{"horizontal_flip": true, "color_jitter": 0.4, "method": "barlow_twins", "mlp_ratio": 4, "fused_qkv": false, "qk_norm": false, "parallel_block": false, "positions": "rope", "projector_hidden_layers": 2, "batch_size": 256}
Rows from block 7 of a small self-supervised image encoder, named by matrix and row number. Rows with one number belong to one neuron. Each number is 128 + 32 x the weight over its row's rms, rounded and kept within 0 to 255. All counts start at 0.
After each neuron's rows are labels from the 100 images, of 14848, where the neuron reaches its highest value: "lies over" is the class under the peak. Only what is clearly more common there than usual is listed. The data: drawings of small networks of dots and links. In brackets: how many of the 100, against the usual share in percent.
# fc1: MLP up (model.blocks.7.mlp.fc1.weight, 640x160), inputs 0-79
# fc2: MLP down (model.blocks.7.mlp.fc2.weight, 160x640, transposed), outputs 0-79

fc1.48 [153 124 113  97 124 158 129  99 117  90  95 109  91 186 183 142 136  79 158 126 151 190 106 144 176 158  83 121  71 105 110 106  92  65 117 135 182  81 170 148 139 123 177 117  92 102 110 178 150  95  92 160 129 199 105 130 136 109 117 142 162 100  86 109 116 134 116 138 148 152  54 191 100 127 118 104 216 138  84 124]
fc2.48 [137 171 142 147 141  90 169 133 117 125 150 115 163 106 100 124 164 102 188  95 225 131 110 146 116 160 115  97 140 133 135 101 126  92 143 131 131 149  65 126  28 139 117 137  89  95 168 153 142 161 120 162 148 144  60 132  96 139 135 120 122 121 135  90 107 127 140 126  93 148  67 118 149 124 103 101  94 124  87 109]
lies over: dot (60 vs 4.1)

fc1.561 [143 124 137 150 141 128 125 100 162 186 144 100  36 143 143 136 131 174 114 128 147 125 104 111 101 108 137 117 114  76 201 141 111 124  92 176  60 126 164 134  95 166 123 137 145  96 147 122 166 117 166 134 142 121 147 124 104 133  72 136 133 100 150 120 122 164 148 127 146  70 104 165  91 122 123 157 130 176  79 189]
fc2.561 [193 101 164 121 157 101 119  74  83 126 137 129 161  97 185 141 121 111 151 103  96 134 111 142 168 112 185 103 159 160 121 133 193  89 113 140 129 151 144 170 123 132 113 176 112 153 115 112 155 143 166  99 109  80 184 119 105 115 132 126 135  93  89 155  78 140 114 104  60 172 131 153 172 127 151 156 108 118 153 118]
lies over: dot (32 vs 4.1)

fc1.152 [161  98 119 138  90  94 164 110  88 100 137  99 145 159 105 155 150 126 102 131  56 153 110 152 101 181  59 122 142 139 169 153 123 150 118 116 166 158 173 106 174 106 131 121  67 115 127 194  92 113 123 105 143 168 117 110 155 132 119 168  74 119  75 139 120  86  31 112 158 136 127 106 162 127 122 138 115 180  53 162]
fc2.152 [146 157 126 123 114  80  66 136 131  83 126 161 167 145 133 150 121 130 146 106 153 145 167 105 117  37 141 137 162 162 173 152 119  76 117 103 130 156 129 202 102  78  96 142 128 143  94  92 149 102 116 133 192 135 131 156  46  91 184  38 142 135 168 159 136 135 154 154 172 117 111 156 104 163 111 152 142 128 136  95]
lies over: link (51 vs 3.9)

fc1.517 [120 166 145 172 112 133 129  86 135 126 108 185 140  81 129 132 185  74 171 114 110  75  51  74  97 102 158 194  58  73  57 117 128 140 141 168 114 180 141  92 124 166 173  80 114 101  95 122 140 102  89  66 185 163 122 127 173  71 134 127  90 168 170 124 107  95 133 102 162  79 178  79 162 136 110 119 167 128 108  91]
fc2.517 [ 89 129 147 136 130 145 190 168 104  80 112  90 123  98 122 128  77 130  91 102  96 124 160 172 124 105 146 127 129 150  52  49 123 149 167 121 102  89 150 128 157 114  89  91 134 124 177  99  81  86 149 194 113  89 142 101 100 180 183  95 192 152 184 133 129 141  71 104  50 119  85 120 126  79 120 151 134 138  77 119]
lies over: dot (82 vs 4.1)

fc1.105 [115  93 100 115  78 153 105 125  60 114 130 132 125 141 154 110 164  90  59 159  87 113 130 166 127 171 107 126 144 145 110 113 143 138 160  86 159 154 129 155 165 107 108  58 133 169 126 119  60 109 156 126 101 180  94  97  85  79 140 118 147  97 117 123 116 139 105 101 187 150 153 107 125 191  92 161  82  86 112 191]
fc2.105 [118 132 142 104  99 124 158  80 161  94 120 114 129  89 151 197 175 190 164 131  78 148 198  99 132 152 104 184 128 133 158 131 108  79  79 152 186 172 124 151  89 107  92 105 168  58 140 137 108 147 158  51 136 103 173 134 129 174 183 142 146 139 122  65  96 154 140  96 157 124 146 182 133 106 130 132 140 167 163 136]
lies over: dot (53 vs 4.1)

fc1.554 [153  80  63 145 172 157 174 128 137 150 174 156 115 151 120 136 140  96  92 103 144  85  68 125 198 148 125 133 135 154 126 157 157 140 100 173 129 131 176 113 120 107 104  87 141 151 103  78 143 172 179 104  91  96 155  82 152 105 105 168 120  77 150 152 165 141 135 192  90 141 105  99 153  85 155 147  93 106  67 167]
fc2.554 [112 156 144 142 134 159 110 110 142 111 147 177 114 145  65 133  55 137  90  87 136 103 163 155 116 148  85 135 169  71  90 103 123  53 112 104 127 149 117 143 141 103 163  89 200 150 179 197 159 147 117 138 147 198 123  65  59 106 171 116 122  78 107 122 126  61 150 125 131 114 112 162 141 147 154 147 127 128  63 127]
lies over: link (78 vs 3.9)

fc1.618 [138 181 178 114 191 149 118  98 152 201 150  82  99 157 188 150 142 143 144 123 155 101  83  88 138  88 124 132 106 140 123 145 135 116 133 223 115 165  94 122 132 121 166 188 105 105 117  57 115 155  88 142 113 116 160  85 139 141 110 130 185 121 151 146 156 153 146 125 118 146 124 153 131 133 131 101 157 133 105 123]
fc2.618 [134 118  99 114 152 203 107 149 102 138 137 160 148 152  76 125 137 149  83 103 136 104 105 117 157 174  55 119 150 168 165 138 187 132 109 137 131 122 151 196  91 118 121  88  96 145 146 160 177 102 169  63 177 147 124 169 129 168 150 165 119 117 135  96 101  66 109 113  83 132 224 136 152 118 119 160 149 122 149 158]
lies over: dot (96 vs 4.1)

fc1.194 [ 99 131  91  82  94 121 124 116 181  95 154 140 154  98 143 105 138 154  99 181 115 134 119 169 159 129 163 109 172 144 132  33  84 166 179 110  93 144 123 126 150 115 137 115 131  99  94 177  94 194  84 159 120  68 204 139 178 137  87  82  84 104 133 173 134 114  96 120 143 179 204 140 139  80 111 126  92 126 123  82]
fc2.194 [113 106  73  89 114 177  36 172  78 156 138  87 168  96 141 140 115 121  89  90 118  99 162 155 150 146 150  94 125 148 122 155  80 155 162 152 133 141  82 178 120 167 110 144 135 116 206 114  81 173 143 108 116 140 185 121 110 149 139 163 122  92 132  85  75 214 174 128  91 114 137 187 150 214 158 121  90 133 106 111]
lies over: dot (50 vs 4.1)

fc1.543 [126 139 189 133 121 135 135 122 147 146 128 134 120 117 135  63 173 137 110  69  76 108 107 115 167 154  75 139 111 149 116 136 144 137 148 154  89 208 174 104 122 106 172  77 129  72 135 163 108 124  90 147  96  95 159  97 162 192 114 143 137 202 135 132  97 133 124 152 163  61 133 126 106 116 114 143 122 101 140  64]
fc2.543 [110 118  77 160 120 127 190 129  72 161  82 140 157 155 161 115 117 188 153 192 102 118 104 145 120 160  74 115 121 131 165 180 151 139 111 132 128 103 145 159 155 119 137 209 102 159 147 143 207 116 121  90 154 100 124 100 127 133 122 143  96 148  92 129 148 121  97 195 143 141  42 147  98 128 112  89 124 152 166 186]
lies over: link (32 vs 3.9)

fc1.630 [123 101 204 176 108 121  72 124 114 203 162 164 147 132 155 116 141 152 105 178 107 114 160  97 153 121  59 164 155 141 108 154 142 153 111 146 104 201 108 134 104 136  96 100 108 169 171  65  40 136 170  95  94 145  87 117 132 118 166 133  72 149 189  89 126 191 105  97 104 130 103 178 174 156 130 115 101  80  79  85]
fc2.630 [110 130  95 121 151 142 100 115 112 161 170 192 121 123  89 114 124 143  91 124 106 120 150 122 147 147 210 162 100 140 109 153 117 112  73 172 162  81 141 142  55 155  86  63 124  76 118 112 103 101 145 118 177 128 136 136 113 153 119 123 157 115 162 109  80 133 127 168 137 131  83 151  61 119 156 156 146 147 168 161]
lies over: dot (92 vs 4.1)

fc1.261 [139  79 153 134 100  79 155  93 124 130 118 102 136 129  88 106 103 103 211 147 150 101 181 150 151 141 118 145  87 131 144 172 197 118 136 115  78 165 143  83 130 107 145 108 169 123  91 110 136 152 130 123 103  97 177  81  59 118 136 146 137 124  89 160 134 180 176 113 138 166 196 122 141 158 138 184 180  44 182 137]
fc2.261 [109 124 123 141 189 156  97 186 122 101  86 139 105 112 135 168 139 155 138 161 164 171 119 134 146 118  85  82 166 134 107  97 105 169 206 187 215 115 131  77  55  99 129  98  85 168 130 156 144 146 104 109 162 163 159 152  99 118  63 131 114 164 109 168  52  87 108 119 105 104 140 177 154 113 143  87 137 162  82  87]
lies over: dot (29 vs 4.1)

fc1.232 [138  96 177 109 126 151 112  66 158 129 106 182 125 100 106 109 117 134  99 103 163  58 114 163 140 133 144 139 182 103 120  90 166 167 147 103 136 147 164 110 113 130 114 111 100 155 132 123 155 151 178 155  71 161  88  99 145 183 139 166 128  53 128  91 193 129 131 123 159 143 151 118 207  79 128 121 146 108  67 150]
fc2.232 [176 159 150  98  74  71 159 197 150 150 149 113 161  88  86 137 110 117  82 135  92 171 159 131 143  93 157 161  76 121 104 188  86 130 111 185 170 121  72  83 179  74 121 150 105 110 159 125 155 115 131 153 157 113 112 100 114 114 107 134 153 132 162  94 187 126 199  71  72 123 106  88 135 192 126 132  92 125 193  82]
lies over: dot (38 vs 4.1)

fc1.255 [ 96 153  68 129  95 130 101 134 156 199 147 133  73 172 135 127  94  76 171 116 138 103  77 162 124 162 178 125 114 120 120 159  91 126  88 181 196 128 151 110  49 117 151 144 151 159 143 155 189 134  91 114  91 124 138 111 102  98 120  74 147 167 159 172 154  93 137 138 138 112 123 132 109 101  65 112 115 174 103 190]
fc2.255 [ 86 135 160  97 129  96  82  83 144  95  97 148 157  99 132 170 130 122 155 152 106 181 141 109  90  55  89 180 155 148 129  38 129 179 100 144 177 132 111 107 172 121 177 111 110 136  72 150 178 126 128  97 160  61 146 131 119 133 132 109 107 154 134 118 102 159 171 180 149 113  83 122 124  98 154 122 135 119 115 120]
lies over: link (49 vs 3.9)

fc1.196 [ 78 135 133 126  67 133 167 136 110 155 131 144 126 118 129  51 140 154  69 130 140 174 131  73 106 149  75 117 147 119 153 153 150 123 142 161  84 183  99 147  46 115 183 145 137  96 140 162 120 135 102  71  88 151 120 191 154 165 170 104 127 127 134 168  79 141  69 146  94 199  73 125 107 170 142 113 129 127  54  97]
fc2.196 [143 144 111 127 109 159  90  92  91 105 145  98 141 153  55 136  86 115 145 140 114 108 132  87 132 123 181 145 105  95 148 202  99 123 103 105 189  92 100  92 186 146  94  89 147 155 147 135 124 119 144 149 132 155 212 104  72 130 128 129 172 124 116 147 131 141 190 163 143  96 105 139  94 137 133 152 167 123 170  96]
lies over: link (54 vs 3.9); dot (40 vs 4.1)

fc1.63 [131 178 160 103 110 154 118 177 132 121 172 164 162  99 127  98 137 130 126 152 187 132 102 168 172 124 118 137 124  94 136 116 120 118  95 130 121 106 101 128  15 138 137 166 188 170 154 171 129 125 117 162 109 138  74 133 153 183 104 136 123 155 125 124 131 136  58  73 121 145 179  99  90  70  68 118 100 115  65 162]
fc2.63 [166 113 134 120 102  56 148 118 127 158  88 156 100 142 103 115 152 107 134 131  91 125 122 135 110 170 154 125  76 114 137  88 104  95 168 152 157 106 151 148 158  90  92 115 162 109 143 181  77 129 112 123 104 100 113 127 208 104  79  64  86 167 164  90 107 101 220 121 145 153 134  79 144 179 168 106  86 141 137  75]
lies over: dot (75 vs 4.1)

fc1.567 [ 98 103 138 144 133 118 110  89 137 168 168 121  88  97 134 137 178 137 122  92 138  76 123 114 200 140  95 186 139 117 183  99 145  81 159 112 170 143 153  77 138 140 107 128 143  81  97 155 108 150 117 102 114 133 117  96 122 148  86 179 105 138 116 129 169 175  99 132 141 182  97 108 112  78 162 217 169 136 110 133]
fc2.567 [154 137  50 123 156 103 134 119 161 148 141 149 106  86 131 120 142 148 108 128 186 121 133  79 129  95 166 109 115 133  83 141 111 127 106 116 164 130 117 133  61 193  93 134  95 139 127 113 109 174 132  86 114 178 128 133 124 196 120 126 126 132 175 193 172 113 144 176 116 131 109  83 134 132  55  75 150 128  74 104]
lies over: link (52 vs 3.9)

fc1.357 [145 158 162  96  88 115 105  92 152 135 113 178 123  61 128 141 133 144 142 136 101 114 119 128 149 125  77 132 171 122  95 114  94 157  97 133 204 172 122 118 149 148 121 156 194 134 168 110 151 139 194 152 161 133  79 120  82  89 133 183 141 176 127 108 126 130 167 139  86 191 161 177  96 128  73  75 113 182 153 174]
fc2.357 [130 150 198 146  86 157 128 136  82 102 183 104 185  96 174  67 158 114 123 121 140 150 138 147  93 147 115  85 102 141 161 180 116 119 133 147  94 112 144 111 133 168 156 104 104 134 148 105 128  93 135 187 114  85  82  62 107 140 172 115 149 102 155 138 119 131 154  95 192 102 151 149 194 157 169 137 140  95 122  98]
lies over: dot (58 vs 4.1)

fc1.231 [ 94 106 131 133 114 124 171 113 128 176 109 117 100 131 100  91  92 154  69  90  92 117  78 180 132 154 134  81 106 148 122 164 106 152 144 123 127 106 116  78 130 128 116  84 145 120 132 120 136 168 108 112 107 135  98  95 159 177 175 173 151 178 116 170 108  87  45 123 148 164 135 161 157 155 153  99 175 110 146  67]
fc2.231 [111 170 133 147 111 151 142 206 107 135  68 139 162  88 182  99 146 117 157 129  86 126 102 111 171 121  97 143 137 163 120 133 113 132 126 219 179 105 129  92 117 114 144 142 122 119 127  99 103 105 141  69 101 101 140 200 102 158 103 128  95 144 157 112 131 107 149 177  88  43  59 112 126 133 124 130 157 101 130 138]
lies over: dot (29 vs 4.1)

fc1.99 [178  92 177  87 140  78 112 163 114 101 104 149  97  96  56  99  90 132 171 138 169 117 103 137 148 154  91  86 129  71 130  76 141 109 222 107 195 118 184 145 162 142 108  90 100 115 120 144 125 105 145 164  99 115 131 117 113 102  90 160 114  73 137  84 171 187 138  84  24 107 108 128 171 123 115 218 116 119 132 198]
fc2.99 [ 95 151  79 105 169 166 159 142 108 127 144 110  95  89 158  98 121 113  70 131 150  97 115 175 171  40 137 128 160 148 110 142 145 151 126 123  62 155  62 100 174 161 154 115 115 100 174  98 131 115 101 119 105  78 133  71 110 192  99 142 100 150 157 140 151 104  95 142 159 102  76 110 142  58 118  84  95 101 132 113]
lies over: link (34 vs 3.9)

fc1.193 [102  98 126 133  86 105 143  96 101 127 163 108  84 136 156 176  97  94 119 133 108 133 108 147  88 187  72 134 119  54 102 130 179 104 152 108 130 144 154 198 146 164 111 103 122  90  97 172 119 147 160 162 157 141 124 127 104 109 162  99 143  91  99 131  90  75 142 138 146 202 122 192 131 111 114  94 125 138  93 127]
fc2.193 [130  95 137 109  84 110 129 161 125 119 147 152 152 153 106 153 108 107 145 157 220 161  98 169 170  93 132 119  57 154 134 136 121  68 118 129 152 120 113 121  69 129 149 134  55 118 118  97 114 112 118 140 172 139 184 138 126 151 186 135 150 188 137 176 172 136 113  70 190  86  59  95 145 128 156 100 129  86 122 146]
lies over: dot (65 vs 4.1)

fc1.507 [116 128  95 185 111 128 137 116 138 118 164 139 127 120 131 148 153 148 100  96 146 142 224 130 112 170 101  71 135 198 139 179 148 125  73 139  93  59 126 116 176 135 158 168 143 137 178 185 124 124 129 130 116 141 104 121 150 113 139 145 208 109 140 130 130 116 132 129 113 135  98 146 132 159 113 178 106  77 123 180]
fc2.507 [144  96 203 121 148 140  84 133 111  90 172 105 173 121 116  97 129 123 126  51 180  96 147 135  64 139 154  99  85 140 121  92  62 162 167 114 133 118 113 111 123 160 137 211 142 141 167 135 151  92 154 140 188  78 146 140  96 181 124 128 148 107  76 148 101 148 130 192  69 121 138 114 101 152 119 155 122 115 108 154]
lies over: dot (26 vs 4.1)

fc1.592 [166 184 167 169 161 143 108 121 146 129 157 170 125 137 143 137 151  91 127 120 162  91 136 170 157 154 112 110 143 113 109 150 124  78 173 139 168 130 145 125  93 137 142 132 143 140 186 233 112 146 143  98 142 130 135 111 151  35 133 130 201 129  44 161  85  92  89 136 108 191 151 107 124 110 142 141 131  87 135 156]
fc2.592 [109 155 196  61 119 150  69 141 131 156 135 105  92  92 102  77 104 186 172 142  92 145 136 161 110 109 139  86 190  97  82  99 117  78 112  81 103 123  98 109 120 150 162 141 164 112 140 109 108 113 133 167 133 152 180 137 159 138  99 130 186 170 184  88 187 164 160 139 184  86 114  65 156 172 138 115 149 134  60 233]
lies over: dot (98 vs 4.1)

fc1.531 [111 118 132 110 188  62 106 132 171 103 158 182 141 139 107 156 126 134 105 153 172 173 150 147 123 113 134 111  59 119 103  93 171 111 142  73 172 123 132  98 164 123 114 146 124 148 152 116 168 181 160 132 128 202  59 183 100 119 130 144 107 149 140 101 129  77 108  64 127 140 145  72 206 126 100  75  57 176 146 150]
fc2.531 [155 104 180 130  91 159 139  79  49  37 177  66 154 171 126  81  97 124 127 167  91  98 137  94 121 139 114 143  93  97 174 138 116 155 136 200 158 101 142 176 141 186 133 131 123 101 115 106 146 102 104  97 125 125 159  75 157 116 105 141 116  98  93  78 108 151 128 171 110 149  25 170 167 150  93 109 148 126 202 163]
lies over: link (30 vs 3.9)

fc1.477 [152 146 143  94 106 105 134 124 168  88 153 115 124 135  79 141 173 145  94 137 164 121  90 175 116 126 144 152  87 146  76 155 139 120 128 155 150 114  73 155 161 131 133 123 121 184 117  81 152 161 137  76 212 115 119 105  70 105 164 163 141 162 113 128 118 112 158 133 123 125 159 140 147 117  78  62  92 178 142 147]
fc2.477 [109 169 120  71 152 147 149 111 153 104 173 220 135 159 132 113 151 159 157 103 123  56  88 109 108 121 132 134 160 147 159 124  89 106 137 145 118 139 113 133 152 125 140 106 141 137 119 125 104 172 152 106 100 140 145 130 112 103 160 139 120 108 157  70  61 160 109  59 184  98  80  88 126  91 104 113 150 115 105 145]
lies over: dot (87 vs 4.1)

fc1.335 [121  64 127 159 122 167 136 166  92 102 171  83 138 153 125 143 146 117 145 165 137 103  93 109 114 148 141 164 107 136 105 115 119  91 117  83 130 187 110 108 133 116 153 134 160 117 201 148 102  77 108 110 128 181 120  95 126 166 160 156 133 131 111 107  87 114 159  91  85 142 155 106  67 120 148 175  98 173 175 120]
fc2.335 [128 197 130 135  79 114 147  94 175 109  79 155 104 180  87  84 153 136 148 107  95 142 115 122 155 122 139 170  92 163 205 154 231 163 165 108  88  77 121 116 110 156 185 131 175 121  63 159 130 140 130 161 135 125 158 128 180 137 102 156  94 152 167 127 134 186 105 110 127 150 108  75 150 107 161  88 179  75 165  92]
lies over: dot (51 vs 4.1)

fc1.560 [142 111 138 126 166 121 144 121 110 149 137 128 107 133 110 129 114  77  67 138 123 126  85 138 140 167 154 105 141  84 134 168 178 115 138  96 144 157 141 109 154 120 140  94  89 156 121 143 100 104 149 154 107 108 137 118 177 153 113  96 162 121 151 166  96 112  99 130 141 167 121  85  96 141 179 110 107 103 164 149]
fc2.560 [151 105 166 163 146 177 125 123 147 166 123 163  93 114  83 168 186 161 123 125 124 100 193 145 100  92 108 114  87 160  75  74  39  96 110  94 130 119 129 147  67 158 137  69 116 113  91 108 178 115 134 128 141 119  75  93 120 100 166 170 136 125  92 135 104 127  87 127  92 155 140  97 149 165 122  98 154 169 126  85]
lies over: dot (54 vs 4.1)

fc1.296 [100 125  77 117 124  83 112 123  63  97  85 112 134 107  87 162 201 131 150 119 204 129 147  76 139  95  79 129 136 145 174 129  98 133 120 135 126 136 176  91  77 152 158 150 127 128 165 114 160 130 166 139 125 121 141  87 124 185 120 128 162 139  81 158 114 107 118 169 102 127 144  86 110  95 138 125 160 152  74 128]
fc2.296 [110  77 144  72 142 124 140 127 152 172 129 159 149 127 140 155  97  95  67 141  80 153 159 169  99 157 127 127 102 101  89 135 137 160 125 133 137 103 129 117 150 130  85 161 134 126 134  84  82 136 120 152 139 106 173 135  99 181 120 108 104  99 141  75 116 159 102  96 110 161 169 168 130 171 143 152 128  83 196 171]
lies over: dot (42 vs 4.1)

fc1.103 [160 154 166 152 130  89 211 155 139 118 139 117 126 118 117 161 157 111  96  84  90 101 160  93 107  86  91 109  61  73  99 118 182 133 170 120 106 141 121  99 157 137 123 139 137 135 132 116  52 105  73 211  94 156 128 233 165 166 144 116 132 109 100 154 125 161 105 152 149 131 179 179 115 154 146 149 160 166 121 153]
fc2.103 [180  87 125 139 109 117 108 132 103 128 123 121 119  97 142 120 112 101 145 144 209 171 151 118 166 144  93  65 150 155 119 146 175  91 111  76  86 169 155 133 110 170 109 164 137 104 181 184 140 104 128  48 141 190 136 102  87  89 101 166 143 138 185 123 181 161 155 185 102 161 134 119 107  82 102 124 102 128 111 135]
lies over: link (80 vs 3.9)

fc1.490 [103 113  42 122 126 147 149 141 167 107 139 131 105 152 159  97 101 159 193 135 124  77  61 140 135 123 191 125 144 115 119 131 144  62 116 150 156 165 198  80  86 100 180 136 132 109 108 173 145 157 142 182  87 147  88 141 127 126 146  79 141 107 184 168 122  90 120 113 142 164  39 179 154 127 127  94  75  98  95  92]
fc2.490 [123 139 135  85 182 110 134 106 157 190 125 120 102 123  97 131 163 120  59 121 141 118  71 103 124 147  58 138  84 159  92 150 136 158  93 181 159 109 142 177 126  83 140 126  99  52 167 107 129 154 122 146 105 117  88 190 139 121 163 124 118 168 121  77 137 213 138 119 113  75 134 126 158 147 127 111 123 112 162 106]
lies over: dot (79 vs 4.1)

fc1.358 [116 110 108 130 119  84 130 136  96 173  82 124 164 134 109 101 174 123  88 134 120 130 127  92 168  93 108 118 127 113 121  97 199 179 130 132  75  72 116 144 196 100 108 156 127 136 120 163  88 162 149 149 143 114 148 119 125 124 113 163 148  73 119 156 111 131  82 111 177 144 141  74 103 116 127 148 207 130 163  93]
fc2.358 [150 125 125 180 162 107 131 122 133 173 128 127 127 141 107 119 141  56 135  77 175  87 144 189 103  97 109 154 154 179  62 129  99 144 141 140 123  93 145 130  86  99 149  79 115  71 125 162 110 132 221 166 143 101  88 134 116 173 136 176 146 174 120  96 123 123 129 101  94  65 109 133 117 161 157 107 105  67 152 120]
lies over: dot (26 vs 4.1)

fc1.225 [158 153 113 140 101  99 169 149 166 101 169  88 139 111 147  94 128 159 155  91  90 116  82 203 180 104 111 151  70 105  97 176 130  99 140 153 114 136  79 167 127 134 104 146 116 121  74 204 174  88 167  65 121 103 129 133 116  90 137 120 104 112 170 127 168 112 110  81  99 182 148 115 107  86 124 140 128 171 148 138]
fc2.225 [ 92 106 157  90 108 119 155 171 108 132 102 115 126 124 159 146 114 130 154 148 164 129  97  98 127 139 179 125 175 125 125 112  80 118 157 183 137  74  93 113 156 138  95  83 118  96 162  88 156 103 152 155 121  93 141 179 116  75 123 136 134 148 110  85  84 144 154 107 139 116 137  84 157 154 193 125 131 142 175  96]
lies over: dot (45 vs 4.1)

fc1.371 [121 126 124 175 138 102 117 141 137 166  95 114  97 114 138 153 174 104 139  79  85 118 149 150 172 111 118 160  88 129 124 148  94 188 166 180  78 172 162 130 112 143 177  98 119 123 182 156 125 101  92 174  68 109  86 127 177 195 152 161 116 169 122 123  73 181 138 162 144 111 146 138 118 204 171 106 132 139 111  79]
fc2.371 [ 81 102 104 133 133 191 128 107 119 107  62 176 128  98 227 107 114 151 123 147 131  92  83  27 115 175 134 111 133 103 132 133 146 134 148  98 132 115 128 107 139 130 138 172 114 168 151 119 120 121 117 108 111 140 108 167 128 165 147 148 155  98 126 168 109 222 115 129 124 123  95  53 142  84 155 143 100 128 158 113]
lies over: link (33 vs 3.9)

fc1.380 [134  92 137 127  96 144 101 147 107 110 110  98 176 130 113 133 141  95  75 137 128 149 140 107  74 133 101 120 189 162 100 116 134  96  99  80 115 157  94 101 131 129 108 121 126 165 137 203 114  98 128 167 121 115  93 191  95 140 159 158 150 142 144 106 152  92 104 182 173 143 161 115  94 157 129 113 121 198  84 175]
fc2.380 [154 177 122  84 170  79 128 123 130 104 144 195 105 147 164 140  96 123 102 150  86 125 124 131 134 134 190 139 118 139 161 119 110 139  42 139 135 113 161 138 142  80 127  59  69 103 134 169 145 105  79 112 169 146  90 138 137 122 121  93 176 112 156 136  88 124 126  82 132 108  77 169  78 135 103 102 168  98  75 136]
lies over: link (42 vs 3.9); dot (27 vs 4.1)

fc1.153 [ 44 199  86 109 146 146 158 125 100 136 127 125  48 113 121 117 107 158 150 114 123 139 120 181 173  91 154 136 126 176 147 117 156 105 111 146 148 135 163 131  61 176 137  65 145 146 118  99 172  93 130 127 140  77 142 112 113 143  73  92 121  94 180 142 155 127 110  70  90 140 111 125 155 171 133 113 151 114  86 113]
fc2.153 [192 143 148 127 118 135 155 146 155 136 178 171 185 131 179 160 164 121  91  68 148  88 150  89 121 121  78  86  95 129 124  79  84 185 140 141  80 157  82 206 141  78 105 176 110 108 155 121 134 113  99 124 131 170 125 160 131 100 196 120 115 110 125 132 112  80 181 101 109 180  89 146 107  95 121 164  98 168 112  72]
lies over: link (69 vs 3.9)

fc1.486 [121 133 119 122 189  80 200  95  61 121 134 124 148 151 198  69 153 111 220  94 100 148 133  99 184 122  93 134  91  76  96 148  54 130 118 159 134 146 118 111 108 120 118 141 118 163 127 145 131  95  88 134 168 112  88 159 157  54 105  88 121 149 110 129 177 109 204 124 133  63 144  85  89 129 162  85 127 151 182 116]
fc2.486 [152 129 143 109 128 152 122 124  63 139 166 102 131 128 151  86 102 157 125 132 108 151 109 135  78 111  57 123  81 103 164 165 125 151  89 135 141  73 101  68  85 127 154 127 134 149 146 128 187 194  71  84 113  83 106  49  94 133 152 200 108 125  97 138 158 163 140 223  56 146 116 124 165 146 150  95 132 107 111 140]
lies over: link (28 vs 3.9)

fc1.562 [134 141 145 146 110 160 191 135 144 119  82 174 106 152 141 155 119 162 172 147  79 156  78 157 139 110 106  93 120  84 113 111 134 105 122 138  98  54  82 109 119 148 121 121 114  73 129 100 160  92 153 131 138 152 129  90 149 155 136 122  80 153  63 109 134  91 148 134 160 172 196 129 150 132 121 108 109 105 109 120]
fc2.562 [133 121 115 130  65  53 160 188  67 103 134 146 138 173 159 118 135 155 178 122 181 157  89 177 121 139  73 138  99 190 132 140 158 154 111 138 165 135 203 194 122 119 121 154 135 131 153 174 146 135 185  79 146 130  98 130  80 132  79 127 114 110 154 128 170 126 104 139 110 132 105 118  51 114 123 109 131 128  95 146]
lies over: dot (59 vs 4.1)

fc1.267 [132 126 116  97 118  80 124 138 124  73  98 110 163 174 186 111 133 162 155  81 138 138 134 144  52 178 185 124  34  81 152 185 165 114 108 142  63 147 141 189 161 109 104 114 118 114 112 137 116 125 134 140 156  69 124 151 121 111  74 103 127  88 168 137 179  83  82  62 149 155  73 140 151 165 119 156 174 196 122 106]
fc2.267 [103  78  80 132 142 116 137 138 179 203 106 130 105 102 149 125 146 124  90 136 120 122 151 131  89 128  94 118 107 158  93  56  92 118  99 104 186 112  82 112 120 106 148 122 135 187 159 131 149 173  86 128 101 137 130 107 173 153 169 121 100 152  81 161  90 146 186 130 167  30 192 135  92 121 141 105 116 150 149 116]
lies over: link (48 vs 3.9)